config.toml
arch = "unet"
model = "image flow-matching model"
dataset = "fractals drawn by 1,000 iterated function systems, in grey"
train_examples = 295000
image_size = 64
logit_normal_time = true
norm = "groupnorm"
activation = "mish"
pixel_unshuffle = 2
upsampling = "nearest_conv"
init = "torch_default"
optimizer = "adamw"
beta2 = 0.99
steps = 40000
weight_decay = 0.06
Rows from block 2, named by matrix and row number. Rows with one number belong to one channel. Each number is 128 + 32 x the weight over its row's rms, rounded and kept within 0 to 255. All counts start at 0. Numbers have three digits each. After the name is the row's rms in percent of the matrix's.
# convs0: first 3x3 conv (model.enc.1.0.convs.0.weight, 96x96x3x3), inputs 0-5, a 3x3 kernel for each
# convs1: second 3x3 conv (model.enc.1.0.convs.1.weight, 96x96x3x3, transposed), outputs 0-5, a 3x3 kernel for each
convs0.0 108:080143156103109121133134096081133164066146087104112097131109139093080109113115122119130157114152079143133120100143158105140102133120068130141138136132125133135126
convs0.1 105:130085067105131092114119089112116116121081090133212183137139120143183166121150109108081090129084078130135116124060090145059081113145101128158139124177152136143135
convs0.2 096:135135137137143137143148139172170178178172179174168167123122119121120118118119115183183181183183179179179177165168168163162165157158159140134134138134135140136136
convs0.3 104:087107114148159140190200153102110131183197157203218166104115121139143144147149131118148154192243189234255201115131118176185131198197154127130139102110129097098117
convs0.4 101:100134140111151151136132105116121155099152176162176137090131125091139138107134120095156201103156199173152127129164174128159156175145119113120112116136128098130129
convs0.5 098:157163142155168145124114119134156135167138120147095055124133113120077090080097116129160159151134105143132066176159142177105105144107100102098114101101141098132138
convs0.6 097:172174181172156178183163173174153198165144176188135171134102165110058137151108171169126166172126146201151179171162204167140189206168204163147172140128165149148180
convs0.7 115:171169167164165167166166171185184183183187185186187190149154149151157151145150142190190186194194190192197193199201195198201198201203201131129133128128133131128134
convs0.8 118:167167166164164166165165169184185183183183184184184188149153149151157151145148143189187184193191190188194190196198195196199199199201201131130133128127131131128132
convs0.9 098:121142047111117095102098077108073116178170072127144088124104103084090053076122089131080102168159067087151096135094122180155059130152093100179097064078123078066052
convs0.10 104:097063085117105111078094120115128118073096068111146101091123092159196150105141115105095076117150120062089074090052086065029056108036070110131100151200151123161111
convs0.11 102:067133123085148150067114149012104129027158183073102140121138113107140130086128139132187192088163167074090083037157154050160172043088116106108114118098087096115116
convs0.12 055:141156139133158142113130116187193179182181166189185175154163145164174156144162145160168182171182191163178183168161158166164159166163156091103101100116112099113102
convs0.13 114:127127129129128133130131137175173168171167166165166167134136132140143140139145141173170167168166168168166168171168163169169168166168169078079081080079080082081083
convs0.14 069:054056046063082063050062048137154155144169153130152150106110093120128109105120099138148148156168161146155149132140134146156142135143133071075069067075075064077068
convs0.15 115:155158162141135141172158149119123138145154143159169145171155171142129142168149159139158135141178141149168113159164139173186146175179139145130154114062127132090143
convs0.16 097:130131132131133134130133140173171166165164162160163163146145141148151149150152153165165160164164160161163166168166160166166163161167166091088093091090089094092091
convs0.17 099:084100069121153131091139122098127091140196142104158120050133027157206137035150074107164117142229170059154123129146104166179129125156125015062038042081094026067071
convs0.18 096:181114162145070096205144168123103122104095124095127150170110145107057095188125165095098107075060109084101147100108126089101125100104126210153170159091118226158183
convs0.19 168:151153146153155151148151147149141136150144143152148148150152152153154154149152150139137140139138141142140146130127128131128131134131134139145143143148145140143138
convs0.20 099:169141126196159134197157138131116110142150129109104106112105110109107114128118128122135137109122141102112120126126121121129125109111105174171165169165166185180190
convs0.21 075:109119132087093094071064065135133140096071074121121116088099136056078101073080105115107112087065077133088113123116134105086106137102138119136116119152121084114097
convs0.22 090:144171142141174160118136139141111132117098149140152150135144143146153144133137126116105136114105137108108119117101110121121110128116095137141121166177144157166137
convs0.23 100:187197253131156193187183205144157156175091068148152168150102168115053114137123173125149159166127053158168154156136143157095124132145154169147217137126185169160197
convs0.24 111:130143157126140167072104153068088111048148143000185147119137167159193195098125140105129132049157144058037085073106120056131126020086112152166177146162186120142173
convs0.25 110:131101142093065107147118162125123104103074083083067074118107119090072107105100120113126085114089085094103075108111095088081086084084069136117165115090138168139185
convs0.26 071:193182194179170181190177189158155161143142147155153155169163173157150156150146151148147148143142147145148146129130134126128127130133131169174170169170169170170164
convs0.27 069:196185196184177185194187195156156157146144143157156157173171177163163166158158162140142142134136139136139137130129130122121125127124126168172167175172169171174167
convs0.28 105:194165205135078137122079126114116111116110115082055068177207164103099093145115121099144112113127091106110091116133095109105077096091077204168201148100144156111148
convs0.29 070:178167177160153159172157164162164166150148153159156165175168174153147150148140144147146156146147147150151151135139143130136137135137138178175170174177169168173166
convs0.30 091:110119132122122140137138154121105130158153171171165166084087100140159176159172185167164177169163177192186184150146155161162171178179174105101117084075100082071106
convs0.31 088:110112117112112118115113118152150157153146153154150152124136143131144148134142145172169168174172170177174172171170173169166170173170171084076072078068063080068069
convs0.32 106:130149124078130091067143115143161140075131069073138104111129103076110077116157126122157119082180073104195129138146114071159087107161121084140101084117088097148099
convs0.33 086:117126112122127115104110095127125119104104114088085092165155149162155166167165173130124127128110119117108122087084085087085092078071070149172139170202169149181149
convs0.34 088:110113118111111119114115119154150157153150153153149153127140146134143147136139145173172175177172172180174172170167176169165172174168171086076073077069068081071073
convs0.35 106:119128092117121112115070092155132118107136151129141126130095134111102116109115110130128100115054124117132103152125117132023137119100121103115141117114102126111088
convs0.36 108:156151151137127138136133140182161147162148150143141159204194194191184194188185198166146149143136143137148163158143136143137143134144159163163168161156162162163164
convs0.37 102:154135139120141133109105140171169167144040127139062160108108114077129108057060083134177144119091127123088153173172135121069133118077146123107102112166103131151096
convs0.38 096:126116117109086107140146139194159151164110148160176171122133105105095101092102092151138138134114134150196157176136138157109115162187157096126068085129084073071102
convs0.39 094:144131119130123105132121106161153134128109112118067077076097095080060069102073063163177127157097059164111102153143133127087089134083088092089113079039068090043072
convs0.40 095:121110118129111122128141130130085140114146158161131117101088122093097108098110103114085136117167147143132104118124162148166153150130098118126123135107123133131147
convs0.41 091:130149137109135158159132151136100090124201174162114134143153153111156166145132163160119137169172192186132139131123122154194152171136125126139133093095100105121130
convs0.42 096:189197176176178168187195186138120112154166180164180170149131140133136131136125134145142157151158155159170152153147155148149153152163149170170178153150172161145170
convs0.43 111:151168181142148187103151172113106176132181172071139182171142195185161168153160149119103168095231177060154164110139169114180146089145143201143155225134160195162182
convs0.44 106:160159164166162165169167165134129135117114122117112117102100100097097096091090091118117121117114119122120124108103111102097105109105115148152148151152149146147140
convs0.45 079:179171170178173169183178175123116116121121116124117115142141141138137136133130130120118112117119114122116118117116112112115108116117114180178176176175174174174172
convs0.46 099:168127149125093088150096108142153140108070081118136134133124132120096112137123131136135137150080124126104121129123122130089117114110097140119149115087116158133154
convs0.47 105:179163161162133153173132172179169166152148127151143143196154174148105113200121157171200179165153131148133124161163145138103128130117127167150178132110152176167185
convs0.48 098:113157175129195211120196187134146156137176162144162153094130159132167205135182214133144132129156141136153142127136149135169173143163167105139147126134148140158172
convs0.49 090:141135125163120111149141153138129167159169206107106125132088096152098093154116116135162167137182176111126124137157161142159163120129149170105133179112119200156169
convs0.50 098:164137119164130141159160154166127114184151090124175147134123084137155111132167166153146124144193139104155166158127099163173102104166141123119107114080118151107118
convs0.51 116:129132127130132128125127123117116111109116109102114108154155151154160154154156151129138132128137133122132132119116112114116110115117118138140138139139137138139135
convs0.52 097:135096116106058081121085111128127131103083114083077109144127144112084115125101128118100106115086113111106119118115125110102129113116127134117134120101117139118131
convs0.53 106:181169119144110099149116123173150143141019031131069078128098084114100085090092100147129088128040017112091138174116089119023097126112189114104085114132101113119100
convs0.54 100:135169167157142171142188181147080129091227176116154129184160173093165126124161170165105163077212178081163171148143156131195153108138142185189149206080113203142156
convs0.55 098:114076116143137139097151164082063058093157175120152147109123102130172129109122121102132090090199181090175167074121091095196141096156152176124162194064138165096137
convs0.56 098:088078096107119117055089114039041038043066049073080076136143108155170145138152119108121098100129102074118116042049066049064064072093098150164141160170153133142126
convs0.57 109:113110126110081073129082113104147140134109082127157128099096104082044068110087091115131118139148104134129118112138122138141127124138118130092139106035092128082132
convs0.58 105:154156177103126167132137189133122131150132113154167134123132119092119148095125189111135093124133119156178136135108074142129099155159139134169204095101187118111198
convs0.59 080:166155161152139149160148154168159153164161150157148146135130131131132132126127131148148145133141139135139145159150149147143142148139146126127124130125129129127133
convs0.60 072:151165163173180168185191175127125128139143129150146123200199200195184180198187189110123129117123116118115112132129125135128116131123120107106108117114116116111117
convs0.61 117:150147148152152151152152152113108112121114115127120122157153151149147145147147144131133132137135135135133137112107108110109113114109113179181180179180178179180178
convs0.62 106:182131117170088082210123127149116145145059070172092078189120144152049034209107075121123141148092073156103076125106109129051055135070069202154163184153162188144169
convs0.63 064:144129130132126133129127133131119119119117120123119127164159163143134146141137147143139140137138145131132140130124128122119130118120130092094092097100100104103100
convs0.64 073:103123143106121135125124124088111129077097108112106105166179200162158169163159165079095116091095103111106099099117129101101107115105105131130128130133130131134131
convs0.65 114:158152150157156155157155155113108109122114114121116117165160154156156152155152150134130129135131130133129135114106108111107107111108115186186186184184184183183185
convs0.66 101:104111086143151110120128102080084092155173104130099139147130113182173149192163163127167140130133122154087146133129100144158122139131159129138127139140142159151144
convs0.67 114:043042045044043040041039038130128128122120120122117119099101098099097098100099099138137136135135132137137136126127129125126126128126127062063061064067065064065063
convs0.68 085:107125110100135114095085077142122152126174147082066055081081063063075063056055051095104110056100063063047054119122131061103067079046060138138135159133128160160134
convs0.69 099:173108107176132112149129121128159134146128142093097100142146122161178144128153113123160139133114159113077121153121162146086138108099124097126079102150106107111086
convs0.70 087:130126122123118115119118113062072066082087083088098098168167173170169173176172176106108104106109107096102100118122110125129120119126118161162164161159163162162165
convs0.71 078:121121118115113113116114112115110108106091095123109116168166169165160165172168174148137138142125133144138149132125123132125125135136136157158162158157160162161163
convs0.72 101:140112146120103128147144149171143104146136101151123105092077100068055101120109137151139132148126140147140132144129111139127118142132103133115167130106158170151198
convs0.73 098:134148129117128112137142130120134120111152110132172100143116111126101092137114109118135137113143126120143103127151105138169097144157081168153134146115131152128137
convs0.74 091:123148140133120131144113103125131151093087155152103096080124101101120097092093064096096121108088100138104118114124150121097113148115111121131113127144100116141090
convs0.75 097:111101120103089118103103123093083098094097114109124136120128145132148166126143149118117131126142155115140153109121145121128145124134138131140135146161147153165155
convs0.76 118:107114105088120120084105121100104096087114114091096114130155149128155148127134138116138120111147143113111127120125113112125119121115112131152150137172165128151143
convs0.77 095:071069063107113124155163148080071079121127133150155154123142117111126108131123123060047043149147136167162126052028036120128131146157134106114103119122122140138146
convs0.78 096:228210224213195210219201215118117122109107113113108113188182189178171181178170177107108113105110111104108110115115118111113110110110109242233238235228234239231238
convs0.79 101:186194180203187165173195158114125144134119133140130144132140157141150162164168173113124135120128138135139133130132125133135117118121112158164151152153151140148143
convs0.80 107:204200202207197205212206210124125131116117127123121130190185194186179190196187195118122126120119124116120121114117120113116118113114117224226223225223224225226224
convs0.81 086:218207221197191201201194207112103110101089098106098106187178185176170175174166172101105111098097106100099106113112115106103106108106106219217218216214215218215218
convs0.82 101:211206214210197207217206214124122130116110122122118124190181196182171185192179193109117119113115116109112111115117117115114115115114115227229231227225229229231229
convs0.83 102:196131250128036139213142215129121092112099111160096150194133213160080179218154255109143116087092121120108107120109086095090100108098102202131213147086152191137216
convs0.84 125:097108091111125109092108094121125125135143138128146138134147127143158140131146131140146143146152150140144142137135132146144138142144137112121107121134120107119107
convs0.85 091:186135153140101116145115149095124108125130145114121095196184192161140138158146142128128118130128127105114087134138129144143124117123101166144176150120151182161189
convs0.86 125:092106089109120108093108094119125125132142139128145137131143127142156139127144130138144143146151149142143141138134130145144138143143137111120107121131120107119107
convs0.87 123:096110091112126111097113099121126124134145139129145137130140124137155137126142126140147144146151151142143142139135132144144137142140136114125110122135123109123113
convs0.88 118:100112099119132118098115103119127126132146142127143138135146129145159143135150133141147148148156157142144146136136134144145138141142139119127115128134125113124114
convs0.89 118:104117100117132118099115104120123122135144140129144137130143124137153135125140125143147144148153154141144144134132130143145138142141138121132120130142128117129120
convs0.90 084:152159144094144160067104159125135114071130141078086137136170179104126135100112131101136119111117137114093129107148126085115147089094143133171213123162175106147157
convs0.91 079:130128115137148128129140123112120116130139138128143133135147141142152144128146149147153134167179163136151143126122112131130127126136133121135126126142126115122111
convs0.92 094:115105102137130123166168161129143150138128142146142138106118131129146147093113124133129103162174146167173145127135135132139139142146122147162173124146161094118148
convs0.93 098:100095121089095099082087108129127128117122117126131140118131103128142117095105080121133122129138135115125120118120116118126121116121116140150122151157137143150122
convs0.94 089:179157148170144117139100135164154135173078102113106114127106116117133130123124128163152131140104093099132132182124122119095126103133159123133128139139125140117107
convs0.95 130:073080084079087092079087093095108106109120118109120117140143132143143135125126115124135131132141137123134128110119113117125117108116109106118109120127118118127118
convs1.0 135:125163158102153167053080109106093124098098115101087138136158160155133179127149150127087099073094111136142151157126153181112114154126133138138142127110133109115124
convs1.1 126:134137138158163142155176203188205151106084134123151145121099067150200092096111107112090139131150146160167151165160174102088158117101147113088137100061097102083113
convs1.2 087:125112160102105149124132182124111135127120141152138127126119125093078081115123137160099145128056127154091159149169158146173172105138144132129104120120093092086087
convs1.3 134:164124126145136148120122159143106141171191175117179123141124132090118139106103142147130172159127164125147157136076100141081119132181207098122093129097097164123127
convs1.4 118:142121133129132169105128194151116143132152182148178158138167171155183176153183174154140124098131163079111157160120096110102172109136202131136146153100092160119113
convs1.5 118:087114107079088091077096099152158114163113133119175161096137183108113225154204183165163149184034164121094167141157097151096085107099089135131092145072075115125092
convs1.6 125:116113122099096095072059041139125134140153186096076107145152165143147159139129143095103057083094061091110089100133113078142118066113143123124132116118128130139150
convs1.7 028:134142115128157124102137098115146111155167136119164124134100147082069136078095167160174101181169116150158112144192123167198146109157105137139116121112095086073069
convs1.8 035:129102090129129106142165165105130099139149137175198172146128127109106110124127133170168158158155156095106122155137105175150135137138116181170151160138117102108106
convs1.9 129:135107109147150112162193113115077107160161142147162120102132171132149206087153170142128145183111127129170136106100123174124071163154112107145170155135120104169134
convs1.10 123:058046091091111115132138169129078088083074088146139124113118087130152080142124096135099146113099149122098149152118139143120119165115109110078099109094103121098107
convs1.11 132:192182100138168163141149171106169213126108174086114145102134166100081136151137159187181157113115117115125129204218177111107195141165213126120118134075089118085098
convs1.12 079:088074093088081103127113136147142155110102117192179198066076090082093114081101124171119167143094136189128169157132149133110122157129150071087078094112100081100087
convs1.13 020:167162097139145076147146084067135092120167134134194126076069095119104136113108128187203161206206176182182149098144103098137120074133082090083106105109121116106125
convs1.14 064:114111131104094116116111144145112124118076083167128159138138134110094114135129143186129160140080117158084135160116131122082083119075089082082065103114104082088077
convs1.15 120:167174148136164149115130123105093102135101165103059083160168152167180157170172176079042092076051072117102116135117102099083092097118136148136115145150131139159154
convs1.16 023:113118133127118146108121125171170185127148157155155155066090086039078050048091089145157143152153136156168147143121118129130112138115114153161179152154179141148159
convs1.17 126:182162139134111127125109100168161157221156137111105133176135134167146157145133163135193092161190110111171096157193131179180132123138094124103155145102126111142137
convs1.18 116:085128114111170131079100092123183176040099147133101118133118094134136055134117087124098119087104120089095125054104139037110156068082085119128131122126168139162164
convs1.19 088:156109088117088099114120160122102100140141151143140148132112114120105119120114127215248203179202156135152112150127110120099094115105099200203202186180171171157141
convs1.20 123:125125151128122143127148167097159175076164151059117084154128123154143114159142098126139165133112141123118135099117187065072172067073146167169132159152118163164117
convs1.21 116:127125111147155133149144146051057059057054071117132135095088079088081062084081077096078102091083107076072107070076080096094088106089078147150155141138150151152159
convs1.22 125:148148168112126176101110184119098133154138144176160143107088120100076115139120141114120129119110123164162162134109100118104133147197196144146125122146130092110113
convs1.23 125:133101124150123087132059056127131069112057083107120116089118128095130138091101129150075093144102082118124093115072088193129105169131093118104151125101125122125126
convs1.24 122:195120125160095182139120169077074086139118165162162150131130143117106145125111158171144167127094111124106110177167119131101129189204150156146177114117162088121180
convs1.25 111:151158165156157141146134119174131157141100115117090121164166171147166176169172175114110142120107134139114147184170175181140146149112117123088124104076115109089121
convs1.26 025:178175140183186156164164134189157159198159168171139150107076046081057043086057052176194156160181150129137106094088126107109134067076093194161175161125139148126136
convs1.27 020:147109127132117134129109138161133120095079034135092084066048086091068101067070080095112127069083091075098096148152146126125118177180171077069082143139131099108115
convs1.28 130:134138129121122175161190205135125099157160153150130127164164184112115134156130145127145140149122105130133151091143125165175163142120139117116120149140142155163148
convs1.29 029:111086107093102129104107141092118115147177135158176138139131133135129123130132132120130142151156135146129123113140155136160169141165156111111096132112100129110100
convs1.30 126:111108116103091098111105105208161179130121161110122110112124143109119139114120137177142093147132111153158139163113121096068116106127133168172125165163119138120105
convs1.31 023:128138124125127127095129125155155123132156121126127114024036050035048080013044046151143157117108137117121154153151117143159112133164123102097082101100082104105096
convs1.32 132:080108112100063072132077055126128152130106139125102102154116160145096166150093150140166176131151145133141158129140124133138107151183151109143115113125106112130110
convs1.33 101:155178168162174167165188173161162158168162167139135141129122111140143135143144126162183153168181160153170143155168171157161162164159161147147134138138126142134124
convs1.34 026:180171184162152156178148150101104110120119142110119141170136130153127117200165147129138160113125133129122134079098093101106105077090101145128131151133133149138138
convs1.35 138:178162128143124127133152134107149151131195133139145156170223134115139187129127154083155179134104134131130139155119158131117146167170180099116076121097096113143117
convs1.36 104:156127122146132112174149133135109127112122129120113132126141099148167141166175160097047084105032080087057105104116129131147165129148175111114152103106140118117143
convs1.37 120:112112144113118136103133159119125103128121130153162137157175155184215143192162176197133175161136155145132127098086104117085096159100054134075103122046057135104096
convs1.38 113:135136138131121141103117135162163116159179145116132115152117167199185178185232196142130136180140130178163157128099094140107118085079075106118114151071108111077093
convs1.39 101:080069068104112108071084117149138104145132139135130108132148164128122129097099160220158114205178147209145168116133106169195129142125116121140115140165129073085088
convs1.40 136:070118150085087171087127154078105137157196159114160104131174144149131164139164130097060057067080083102115149117109089088099086061091098126080076103067134106144162
convs1.41 120:143122100090127136099134099131149103145250116094106083149151132123158166108152129118129111110100124159125145101119111050096122116126144128100146084096093113126138
convs1.42 118:141110139145098132163168168140144170104080086136114149122098087129099115129122120119084104116095110109109148130096076086073056093114113074064057069063066115129124
convs1.43 139:130099119155097135085136155195159115102096171157045079119141123161142123142153081144155121068164187155128178139154127081153202121095212149143152122068169107127167
convs1.44 025:140105134133092134138118133147118144145122151095066096138123116070064059095094081138135179126117142132128142141114133125107122115088117118103107112109105118113138
convs1.45 028:087051075069046094073072122189128157164121109148107116060050039048052032069072054186135138153108119147106110131109111132118129141129120153154139128131127132127159
convs1.46 130:127145150132194139106108080131177107107000090109059088101114140113157131114117118100065076139104076114123105138143108161142121089105103135114124141127131151114127
convs1.47 131:115082115071046089112082163174127149115098107167147120086120113096107085111105087172094158147068111146087092151115146120063122153111145099095081143119127125161152
convs1.48 128:120109125114135176107155208115089129092100154157173179107124124114125112115109107140106126110064145177132182119068112073066150147165188158129091155133066124099071
convs1.49 130:102137097145101106155130117128117160066093138058145164111153112130133146133137156137157151152140093126076071105115166071102124052090127149121100151130094133137073
convs1.50 136:161094066181091071185135094112136118134095103087145106187168125168138153118148132066106131108095109130102082086109108093115133104141151121078143142056109124126119
convs1.51 022:178141129154129102129115091060084059084107095102119108168153158239216226207173173148158147134150156092105109102140097121142095106134099126107096118105093121106073
convs1.52 112:166162143181175132164157127171169142131127108080067068157141159151132153152138165135128164148118151155133151140139130144133128095114116126086115113082113130108131
convs1.53 132:013139167137206158083119121134119086096078101146144164091158161140127122143108112105104134121128115114120081069096107088133094082124100106118144121129150119120113
convs1.54 127:100109155135084157115092122149106133051147122163175142107133114159142126148137134148103152042094122123128111116078151018010139103135159180113124118041134135166089
convs1.55 125:131171175077049158156134174131123140183195201136138149178155094190118104191169164112091143106105182189160164117099146073066169158155169131119134088051145130071118
convs1.56 118:064037052085080105137139158120133107112125090101130120150100108128087106156135120130082117126075109126077110107116110136146123122109086118078085128114127129112127
convs1.57 130:127127120148142140131129093114160111097030139137096119153166154158165168136145150135064135108100111114070108128126124115109097121105085152115168137091177147124169
convs1.58 129:137120112167123109158109070134111144122148138148111178143139136151160150108121110110083085072091119115122138121093063147166127215186130123136110140150113111183168
convs1.59 081:144099101147091100168132155143096124106094113146125147113133123122119127141137143170083160133042079145081120147139193121112157162135179110071101095067091097070110
convs1.60 057:121132150149139133155119088105105094130109086101051058133137123126126121153145130124093118096066087152105157117120143129118143143109131087083100093102130095132149
convs1.61 022:110132142076082105072089111214187201176134163135095137165147141083084078109104089124123125086102094100122124163151151129116133129124126085093112096122129114141136
convs1.62 113:170187166152146126136104078097125109148179136093115154170135120156125126161133123084103092139159099080114098107150116143180111123147112114125169089104159127132158
convs1.63 023:184157162171127133188147143225197179172151118162150144208168174149111124188167162155132137148129118165134119140143165131143142135143135144149160141137150154158162
convs1.64 027:112127128116146121089106075116169136128186148126167129086135150126165153110146144129112114119103098110115094159149134158167146128112083112100103098096107103109110
convs1.65 024:151151135162149124153143115110112148113124161096119147182135143173135148213178207132133116124125111142144114102088123135107156079068103176173177155144149143151150
convs1.66 119:088153183140164162173179166156128136154175175120107098113153098170173159185172139143058152132131157121131104148174224136185212112120155129135129155117133189143150
convs1.67 027:117122124132132144110113115114135122115160143071106098127149187150147175159154180133096086143099095169126124125151116145154129118130104122115102123124114136139125
convs1.68 109:112110098115114149135141175131135137165187145147141131190172165185144167197178198164155176165141157179164126124122106141136120160145106090069078060051060080069058
convs1.69 127:133130082174191114159150132128133136146132150133121102138155153159147112185160153228206176180180121186178131158145132139125098151157136126114125144115124133107112
convs1.70 022:152148171161146181188171199105104129117122126142140162032037063028029060055076089129123117122129123077073085127135165135127159139147170143139139128127123112118114
convs1.71 057:150150169170192175193176142086095091119103112197221201122115087137153117132146099105091104106078128103103124056054088089095126126108135163129136170143130174151144
convs1.72 129:146128110154152120163156104148118083119111064097061058149158151130135125130138119145103133094100146062090138146127133121154133102113070107122147112126146116140154
convs1.73 120:167146117139109106096067078085094116092068129079114123174165162213133145208166137165117163089076125119108137131133121125107077122126114153135159131093161129117142
convs1.74 112:165151096149140113128174155171138072115117094124131169116177165135192162113150133139139121129127101129103133083111094133158140131120192121081084115070094167108091
convs1.75 112:026038075038060112090104140153132110137123100139146122075084084081077070118099092092048079089046086127089132101098117100118129098128149166160139174181176146156159
convs1.76 082:135143152116118160151153180136134139115124132092093123111135135125128134155133158104068096132106092149114098074099111080114123063087115157134101191196118157156120
convs1.77 127:095127159168175225185221232138122152167205181120147151108109192137119175142148165079087094149126147178186168099103124129139163092119108135123092162116084184117096
convs1.78 025:140155154150170155138159139176166121181190160107101065096098087027031025041058048167147099173159120158182127130120136146149150101099099153166164145161163158175175
convs1.79 116:079097097111117121141127108197150159136081082128111124081106125095156175108160178113116112132069060140096072152105108132061052166100074131133137147117090155134093
convs1.80 023:117100132110116130137128150076095054130153130135130113178189222170156188166159177105090121118112121115109121115110114151145156131137134090103095070089071106118087
convs1.81 046:155152172181183190150151174068057068097103125124151141127153151108132129102114134160118129150080109160120133167128142183122132205164151150178138179210166166176138
convs1.82 024:131108136112098119126089104165162150128122112091091105157079113175087100142058071161146150170146141149126114134160127123146110126143106156103108178139126176140134
convs1.83 123:087073075102094096099086088080111099102135083141109128123122119103131109122130111125086123136111125141093122094073130098062090120059063096160110148169148135177123
convs1.84 023:142134151107095124138127147144146129104088084102101110127050075168087108219155165099109100135135116087090091139133148101102108105103135137133140136125136122130120
convs1.85 120:118114111106121112107123115152140146121163136082064115096110114114122116114121102132092118144094125171131157091099077130117095086094088150124110166142133169143139
convs1.86 021:090091103079077072079088082176191201135130147116131137115131118098106116170169152097111123094091100099124113160152147142131131163143147116131140140171143133153143
convs1.87 022:154141148161141143169154148081095082119124112151160139168179186171163169182172181132163163132158176104130137091115141128134179127131143117123126097099082102101083
convs1.88 033:172146124146106117135127145187167173138112122132136127177145160120105123150136160170148153137095120109082110194167164134100122116104132162152128156155128131134117
convs1.89 021:115123097093115103074093078189164166131144110095093084090076102063066097079092111114143118119126095097115079189173158184154117171152131152143137126127141135130123
convs1.90 115:144180096121164124134143122112111124083143130101125145118153084125140100157143143134151146122182171127118210131091059142163180167195194153123083107119080120153178
convs1.91 091:147143158127099122142111133117152163113135141143135130132131135123102095146115124145131128094083098125113105146143160099084118112109154103128149102144147123115120
convs1.92 116:150132169139104130157164186101130097157171140101152103161151177114115127101117122120109139114087115121173135122088083162100098165138150074111113075137142129138162
convs1.93 099:099132147113194164117166157091109100079053075115080116137151129162212139162180137155136147161154151142118147096121108139154145115110115118059077123092110139108134
convs1.94 115:060138178058147120055097124149138095165164095155130121104115136137172105145171142136139132140134161176154140108109087155156077112111059090131152102105170131124139
convs1.95 054:089072041091088053120123104104149163076114137057097134100083064132129126131129128103161134119186151091141113106137123103123103119125103100082098101085102145123137